A small model that predicts concentration at each pixel, trained from scratch: 4.62M parameters, soap at rate 0.0025.
Rows from block 10, named by matrix and row number. Each number is 500 + 40 x the weight over its row's rms, rounded and kept within 0 to 999. All counts start at 0. Numbers have three digits each. After the name is the row's rms in percent of the matrix's.
# convs0: first 3x3 conv (model.decb.1.0.convs.0.weight, 96x192x3x3, standardized in use), inputs 176-183, a 3x3 kernel for each
convs0.0 100:611492548431510485548419479436523419514431552490574490526440503486495572515439534484542566538506558550493458460532479525429479476512483507512515506642519585500410482450405478543586515553366559500518402517358507526542
convs0.1 105:466430557485552501494490422515524497490494454484468511501466525455512539479512517505458485428530500450513479523562550473515416474468498525460566437522503515544475542481471510526550510548524463614532524477501534453501
convs0.2 089:484427554605570479526442517511441429557479578571470456506439483478502515466530438526562543520526546479493499479530471478423455456488473516556572474455504526512507391415480410447577501505500481525501472429547510449483
convs0.3 105:507566420521470547476504469571465433464465446525516577508520469481519531450559474542564479568479543404503487541515450552519421542516564478432472460539525554481502480500497491534566523488496527458505530494442507604534
convs0.4 093:455441454456519507521495492513529471546540512514570539544471464498459469451473444503474478539532519494504492552498542527539454447522469538373447480405417490526518483537502510432466449460388479432486447459552565507434
convs0.5 097:553557473413465437554505554418483499458421550545466504634551503524518477480528500498474502544494470472520571447472463537400482502522524515474490454517535434558448562522528483538479500586508448468512495466473547534509
convs0.6 100:506544549509625552432532447491545550481440500444396509495581481539674532514634523481497524489626527471526543553508513547412491505388456552546516581548458502460467526437526548515553508527512477503522523421460538407405
convs0.7 106:511486554407518455552461496436550562597372473410551501516524481417506507575461523538489525543458444500540442478560429538456469499497469534457548469564448483419576426599524580411491464462499496439461511436530548519486
convs0.8 076:501554530452492484545602500496510482521499513480474492510524474480511457489487506555547501656589570554538498487458533465463422474406449530415447582544497507496518549416483478480426421458491516487500457423409532449469
convs0.9 108:437550466460529555506548500455519531478434547427432598524552545449499456467596515447493509558581477515588463519503504456437479465445535597548479650540430532503436485547459526484479497535491542557492442528387458487486
convs0.10 101:546445554575540475450517481559539459440445479461479463598502454593493528493529561580522568552518513654513532494514447410456445479457511525553462547545516537583519489616456501516466475509480494526517411546444456506473
convs0.11 101:502533547441564535508510492531528523539408465454431491412501537456546613521474557530517498452465484447411541509579534524498488507497378470572548460598556549466412494491484450496551508492527505499480508498457487413418
convs0.12 102:478467539500527490531551537439475515433585490492481452504496511481500529548497471506532426486602517463541530488523511455522511456480495545459494541538479495443524445471595567495505521529490558501519467432477481478467
convs0.13 097:451545443561443485501586513453431553505525529512516455455566520528426545519503490551500468531501448516557517520487529499561491487489516395552493615484439444533508414558567599445438446477502578468422398503572504526403
convs0.14 106:480441529573629476422498444478441427485452473479584508472503557516477533560558468532488436539451521551435475505545500513496449563508546563443526515518472503550452528496486543447480452472523498496550502492465498518451
convs0.15 105:426524479505535449461497518508553504488480446481431446522542498415498473472536569453434492476519490550459526531572476505459497504501516502557487501433492481537575528509579452563492480529529559501440446426589463544463
convs0.16 104:516480476414538427497465524606513505494577516478411457610483491441521526427470478459536479481574501457518600512530484440552462514499424406587505502512397440474451467533501620410441467553532543523514394542496577455391
convs0.17 104:565480518488508510479569488526475519507511496499544471460432573485404458440527573428481424536557541491496536581533586448554444542502519478463564489534484481579501533458513470468464481485457418506447378534472527549533
convs0.18 097:379548399592498575532499530562462504461487520531490417508549510508512469464486569529444482516537594456531544468495507479491511439485540505554486548485590520488521593480467444395584565516426489478510548496462513433498
convs0.19 105:547513563475497476535434416555546522516463509460448499531488435484529479504457488514426532453451451555489531511562455478421448488511493434468448390429455587508531520446470492514492501567464472521537473435516420457488
convs0.20 103:521517468458505457526530440443524491492486521494541460491527535415459507574475492504476502474492446457507506532579502573481566470513497513595432588455453490426458601520601563498525480374495597576493539548508463472456
convs0.21 100:538529554497566563607535545497506491518475510466442532583527571529526484586473472566611539475520559483524398515482485503487556497526562545521570485480529484435431506429520446439517603497558516478497520452442519392450
convs0.22 108:446485582525532468521521464502498477483416481449477509543469532559546489522465503489554510524422492456581450491528490490526470547320592578528525463520463625444522535518509376534526613543460463529522584489469438435551
convs0.23 105:527512538499541458532515427445518540584458486463483491476604463483513550476483456570492441505558519490419558449565490559467443475473529519511459514547501495454613480494526491520481442546503510486388471501501483490483
convs0.24 089:492428566528648549441531511485462506520461538507527452458515496502468428440475466557576556546580483517440495464580451458485499432490486622602498503450519461531545439515457406492506405459498509520448425534507497542443
convs0.25 103:569512514588467534442449521441490432528535492483451492453470531492532514515464471522494552486479491558522488482489456531473459451407534468511424527546469470496429527531497508546432472513495484528433499521547445501566
convs0.26 103:474437474489514472469541526465538479518570478451523477456414537523392455514503511473450501548477470492528574470548457521520538525492482429446537507515545490592544501512503493496527518553489473566462483602594452475476
convs0.27 095:428514491516450552440516514460469499473571440475463464535492484489456542388440473531587548516523535524538458445484502425568453523502520586575495546580459540511430476517489540547382491516465483505478521589511478591434
convs0.28 100:505445529504498448513473500495537526500541551567555486512523473485478411472444466567479545464493503509512527496569504478484535477529468453536434527477497497460538471489486518457500468482540556559526463498522473521520
convs0.29 096:431416503450554461500432563425479438614418488490494421483472569486535530436461557523571501505498583516482512486519490535503437493546479509592535633597497568477481482471527588467430474445480538468467532565448559479487
convs0.30 096:577450509465388481492454440645582455471459426484519538533517550514512526491489484440496507518460533514543457520445450545447494486478530426509501517507421549447491492501486511480518537540426523502481582432506463494517
convs0.31 090:483481438546482469474421515481467506551445497600452456483455487441509524496504541492442426512535512525527476534473477504447566470456474493432491426455479555577495473522469370471501517471528431521511438470521489479515
convs0.32 076:509475525417413484569590559486582389485489503461437460520472487445439432471443449531510542546569525546580600433483459508476507475449517494558520560592600506534532487477463484465527416423453472514501504530449474464431
convs0.33 103:530505502520470512480462554530562475484414475533520507515590574437458495552513481525388541519523544483457474448516473569379564565552476549479506459536504526466450473538561463575527401486496542482547456476565528572482
convs0.34 106:510468395506459521440499562544434491573446478472513538469462538537485488528456595405479550488500555490481435510477467535559500479476518406489577492535516532509505488523611498502524474526512474462500499574513509498552
convs0.35 102:493464553520493483475482626458580460509457516503483544491429599548548502466484493433517464526517552529594604510474394488419521487452530475492544475559525569555539485566519502535504479428514455479421450532511490563490
convs0.36 104:577507483575484458454465514505405569469495485531558413505589529544473453521529547504461511469468517453403572581484381513492473476534512485444471449530518448470605465545540553500550548507455486480459466522544472495612
convs0.37 104:513465481589447524474443560527545525556482494581449466466465530606448508557572597472508507455501513436551472578507563535530514488462473479572534516545527507547467568522499546498480513442476578492491512490496514493484
convs0.38 100:465476552486520486513487425451499500522502495606568537472484462494539474482582557503484510486438496493415491498543536519600480546474456534475590445506440468429500494511510527437533503424513544525568556477471488470491
convs0.39 109:484538480506572535485497472554510474534521519501493510419465469529497527500457455473533522467473548530469513469543464498455468540531433545555526493517550539467471540516452451436539494470414489475509539521560499473522
convs0.40 103:476506525458483479489543527506352484518568457499442539432515577520495523447514503431460445490548631550469523507478486488453522553439558507449401503536563547468395602454547494571528462457459520581466552554475485507524
convs0.41 103:587474411512579595454462533542530504342510496522468539547452514558564518455511492441568434575458520502529498617456534416500549540468580559529456479501514477481542572470527559491546552449450535472532483449537482549551
convs0.42 100:429414491569434414551650493503465491538522442412465563442531622480442508556490429485459432554519502425497472456515491557558392505488587488553546533551442426493438503556551529507539523462509522565512494501453534557483
convs0.43 097:489433453449475482402463472510520533417534514617487472525467504544485479428477468499571461466498454478502475445449499472479478504488458516464475454499439387461426518489474466526516404494497503430546467613446503590520
convs0.44 101:461464501481399389523502591526402434495568660536415441536516486444462482535454525509445422630499423589501393455470475475537511439521448555474560533490471587397476555544629424548537500392478445505461496474540455444554
convs0.45 092:432422567581508471437577497557521443394513465546471570458479551461406466440526512531468479597571485513477561567532476431474485525429508513575459550456502635508532457498461393512469572448460468575505551397484605533517
convs0.46 100:554549531475467483489439400508517551496459480487457487479607520442548515447502476494498467510661545489533471583517536477421479520516526527609438601487495497502476560570455554537528456463401544542586507427499444510498
convs0.47 110:390455561622449499464519438611418517471515485456531550413601439486453562494492487586508469399625414489469527541443529533423527487479471457540470459480496480531453520414534543496465392511499504566456578472477521580480
convs0.48 102:481446478471461495447460506379526553491532483572472497552458534534514533393428526546478454525428509538469542403559585471541480556471435558453485537475487439513492584459435540415508460445544522524582557476474488493497
convs0.49 101:496513510514511463484442405530414528452513492492499557513498559514532458546493468532517469499405590581493492595431508415539435537396550514560478489517499510480492512512540520618530457503405528575466457496452504511501
convs0.50 096:511500479460462456508552493460476436552512540526530640536527546503532507459457443446541517527563455477486429471397441533498562447582620529496475513496430450431444450570433486573487513590456549471449502570515480562531
convs0.51 100:393485520510457479496540514459510503442543519516419473511532536505479526429520548403483452410495472513490487570517489477503507532513464488603448423487481506494437495505485457556481484439433516497527488504477455435443
convs0.52 085:545446541447530439498531452543586492556465472600475470522481490554578449410535435445438491521470443464483480528469528539558481524388456515524464467439441434400396514559528328472519484370464454466570556585476516436529
convs0.53 096:456490488461438539411567538504475518494487461539454538456449472463477501451572446493555580510503555542462501514442424472510462487457490561577538496523503510506513581546501425428491496434517525486470472506446482521488
convs0.54 102:469493431419440454528489587480491569483493553402519477467553468515503572534468523521393528480513479484498470435473467522580542503528514436474527524570511471434465546468498485499505523545424469553431577527495455503504
convs0.55 096:511472439483462423504460460511538498502515571489530456541495514457562502507515504509495547458545473427508423512492415457536568544460470511464444428505535557481399528501506475399482575519512562416419510481446539496453
convs0.56 100:513491488486422439482569534471461494606469470473487502577530499481421498513510504484511488403485509395390506497429525551521533476504487502499382428464512450451504603530472477524480533552597517490551545524477457488457
convs0.57 098:425452467481425473461472513494471445525537557563540462521539519497478513546519399449524453494493467496487562516604471470459527476552393503505512420493519427547410531442557511482471397511550576512565467486516469457435
convs0.58 097:484477582476506460484431511537458430429497499567485530494588634424583529494494431473487487512437542556449430487524432455527430545516567491453481464555442479490491471459522509511490508453498566462462493543445525546524
convs0.59 096:574482582467546503454519592562554514456475446550497533582538619595499560506460580385502474441480511475476480485497509402474417491508568465443475447451458479484459550449528469525541520463535480488477423482440519519496
convs0.60 095:516486469484505404513409502416437539459533541532505553530519579487507433427480473425525468519513509472506476394423481491479441549596554484474456451496473493514409603520495506508517451422393465463488559477434486547525
convs0.61 100:506502425456505547443428486547483469502492498562503433567512541517540536490534492417492524498512509522495518499503543527528515505458437481490557507558498443551484515574492520592492470516490568590542526584553442549445
convs0.62 105:480504498466619458504510503557514429551447512490490476468530601467588487517442514502544481471392528452604523554509499476496458482444473470474458429574486479505514450416515412561525597495503550535568515519407456549467
convs0.63 103:426560469525473457501546408568554556478477456486492539439572517454577444438521491491423387506490434643547459573550506498505452499490483458500407460501479588629511477603511382443539477499484571506564540481471497374419
convs0.64 102:517525481425455442563443524427411452568543468410478469466461509454466492541542489465468504500528523479484576454468475584548466481495510482504511572540490481479510452517491511502438375423489470507476489525470569486430
convs0.65 104:541502428489559504508460461437557535547474474470480593551552498456548427557517537497484548605460514433548489505549503484458501510462550454429497507507498483427460313465458612518485510361420567475506483490499550485493
convs0.66 096:517492544438443420406436469484499561405416552477535508549572500601478475484467442432530471465476452448443481492461515472461511526576623524522454502424429433447506478579456542496487489511538544474498392435447492522546
convs0.67 100:556563428476472484526509526440461498563558511495536452490549499536471496444497544446492452442484478464494471443418595526545455540492508470474446582494510491466559452404511527578496493483511467485493462445459528503469
convs0.68 108:463536506511592506457454476541509501509427537599498472530576517463524548532453459534456527524552510426422429563476501512415538483547443443436568567468444417432491370495521556533492485534565532581443461496504511501428
convs0.69 105:498534419540519410492509447565609528485464495459475537482456455574525495644533503474503452525454440456462445565546502570469550459427543523507473461443413485497474543545503494510470552481489535497465510518466456401509
convs0.70 101:584468471469512522548563484546507477542545575535531514519474470484527476457509451434533407428462471473484453482458485522537524559505455495463507469530495483456472493548439461511485410497533413544516495555473552453488
convs0.71 101:482467453565590559462536495515483534474474452437476477473527519560569598493528493479560429483549432490495521446564517488525484490515421567535479476512444508535466492515481525461482502594578453492408496515473502521480
convs0.72 101:548499476501447449461607581524480494474391463474455511570444544472493576501552502390456470493571576507580592458452428485475483505514469481490515511616603575538532529503516526468555532443494401487465540506484535443502
convs0.73 098:482524465576535526490541453562508490436498485534495466435463522477600582508577461572490572548499497486506569581497483489490470472459427477527531475529510478470507428519551461516494509556464507484500487467469501490470
convs0.74 104:583476524539482493533505521426466515519418487498483534526522488590471529567487510526503445512562520553475508470431577482437487455542515532426478554519522550518557545446491567559545453480566478479512488501433479521511
convs0.75 094:549468523540513605526525431515589453512614457493446502538505513428518470495413452505560511525509539568532457531471500515443495517447506480514515527478466570469476447418503499430426485496439541422458550462472453435501
convs0.76 102:484488557486491498549509537483490409556489422497543407527466542470481551511451554521485539534493445499490494516508446552514613475481513528542574502543505475407508553524529477436541485418533563507517469542583429465570
convs0.77 101:442509495539560454484514471558499501510523522480483512447443475540542445618636481484421479471538491478555501592534529496475493465457484480466392577540512459441597407529487549555459470494580609600538468408461464453511
convs0.78 104:471518481536598519554562476493464492434587442520572544494497460507466443537444503573526444476518431504515499463443563548488564546523528490475468533466544518536513423470492483464458517477515461442454493478451470534508
convs0.79 104:563508474513489471485443525513444465432520492551575496465447518451493475492495477453511544440484531420434558504483501461498510541509521455434554427474552509500436451386450595500453583426434483540461532441475411638512
convs0.80 101:458490523445518544429526484495523523538495492554475467508447574398542606371602606465497494490504535559476541506542476549510423578495422457439562519605541470533437514494492489533550523516660430529526488570489504577447
convs0.81 098:461537552529431487420409434541448521512472468542539492488575589465553516489429425541490554472471529375517471542448431471458504575520539445542533466497525434499610517503513524517548523495501516462451493497530548547587
convs0.82 105:504466514517452554456495491523516486428421467573474492548461449519446537454440520446472495523480539478486440522513581469528463465533483560506528486479515469478450586500499509487501450484536450547545508550473518546523
convs0.83 099:429429456491507514480485482484555552447457528511486443513506567453491561487550548471498534506469474443479523542426542435544479541523535489462484513493499462576518540533489500468594445565481492475525495526433515535487
convs0.84 099:470516504542488458652579569420487466536518496559515535512506446498510440458487485466407522536533523506554518433434423543475540549538523443496411518513437552427557443512515499534479493545544492447424514528509462580532
convs0.85 104:457426502462533502507493449459517566512438474490526492547517535457531509519472484503517575546524470544501485503523525511556452519444493495503535444474432479537558486546549471530476570573582530514482449523497471467450
convs0.86 103:534559531483492459451479509510577492463570471513453494473530464461469471455433439432499495445572500480504481504492525494457527476541499534478497472584493438524385510532527436510502450485451508647552507487549498485516
convs0.87 098:495486436465542548618587544493565521513521523469476419486477485448435487517564674487596505601477493488485538461532558505605502532534474555529507500479495439513491567564467453519520449554476519468517454544520569495492
convs0.88 102:560524454555501498503537489466514538496504523492452508606546500577567479467430458574517493521420497530498451489388389449518587481472490502546524525481484591468539557582530462502449569536529540491471525616587504402496
convs0.89 099:422530413428390452547520486574564526444452443538561477502458515483519510407422463400442519500521491512521520539536550515533470470481450466556546469442462461398521440466515441453516543498512577506469485456453396474518
convs0.90 073:482525461535636584510533508463473499586418450562570500463495462462440516432451442533603513488547516609536522496536535479386457431472474530534531514463471525504482410476521386435466492437494535481545563456519466477538
convs0.91 104:526573499521498530431518536483516517529485559550540506442422491469520433537481532576480491466474557505482511498462548510532426567489476478565472541511419497491498533571508465452495462417511502541551429522483596552493
convs0.92 095:498518442498482482449425547507484521465535514508499438498521434513424486505439508479510598546583704488535634465499504510498422441447416510550538524619576528542495505520494578450476488422411469529528549479527436570447
convs0.93 103:459510516467445464461524438538501451503427473532502440420561499527424583486545476536367562524569469542423555485488463549529415435542520481516447483485515413497497513527533445493482369454536515544454519438527490542526
convs0.94 099:451462439507470482472537557536435506559546524576557473483442472483493498519416494436496468580444502544546535478541501472632511553395461422426476502465510518439531432454516472453519482429443489590450551473547517455539
convs0.95 101:524552494488523489590563498546576552505461465481515478527441543480506549561597531513523546517522446498520537453490530506418490468603512432516464511527533605547521453524465499498633508525555518426563477529440612536593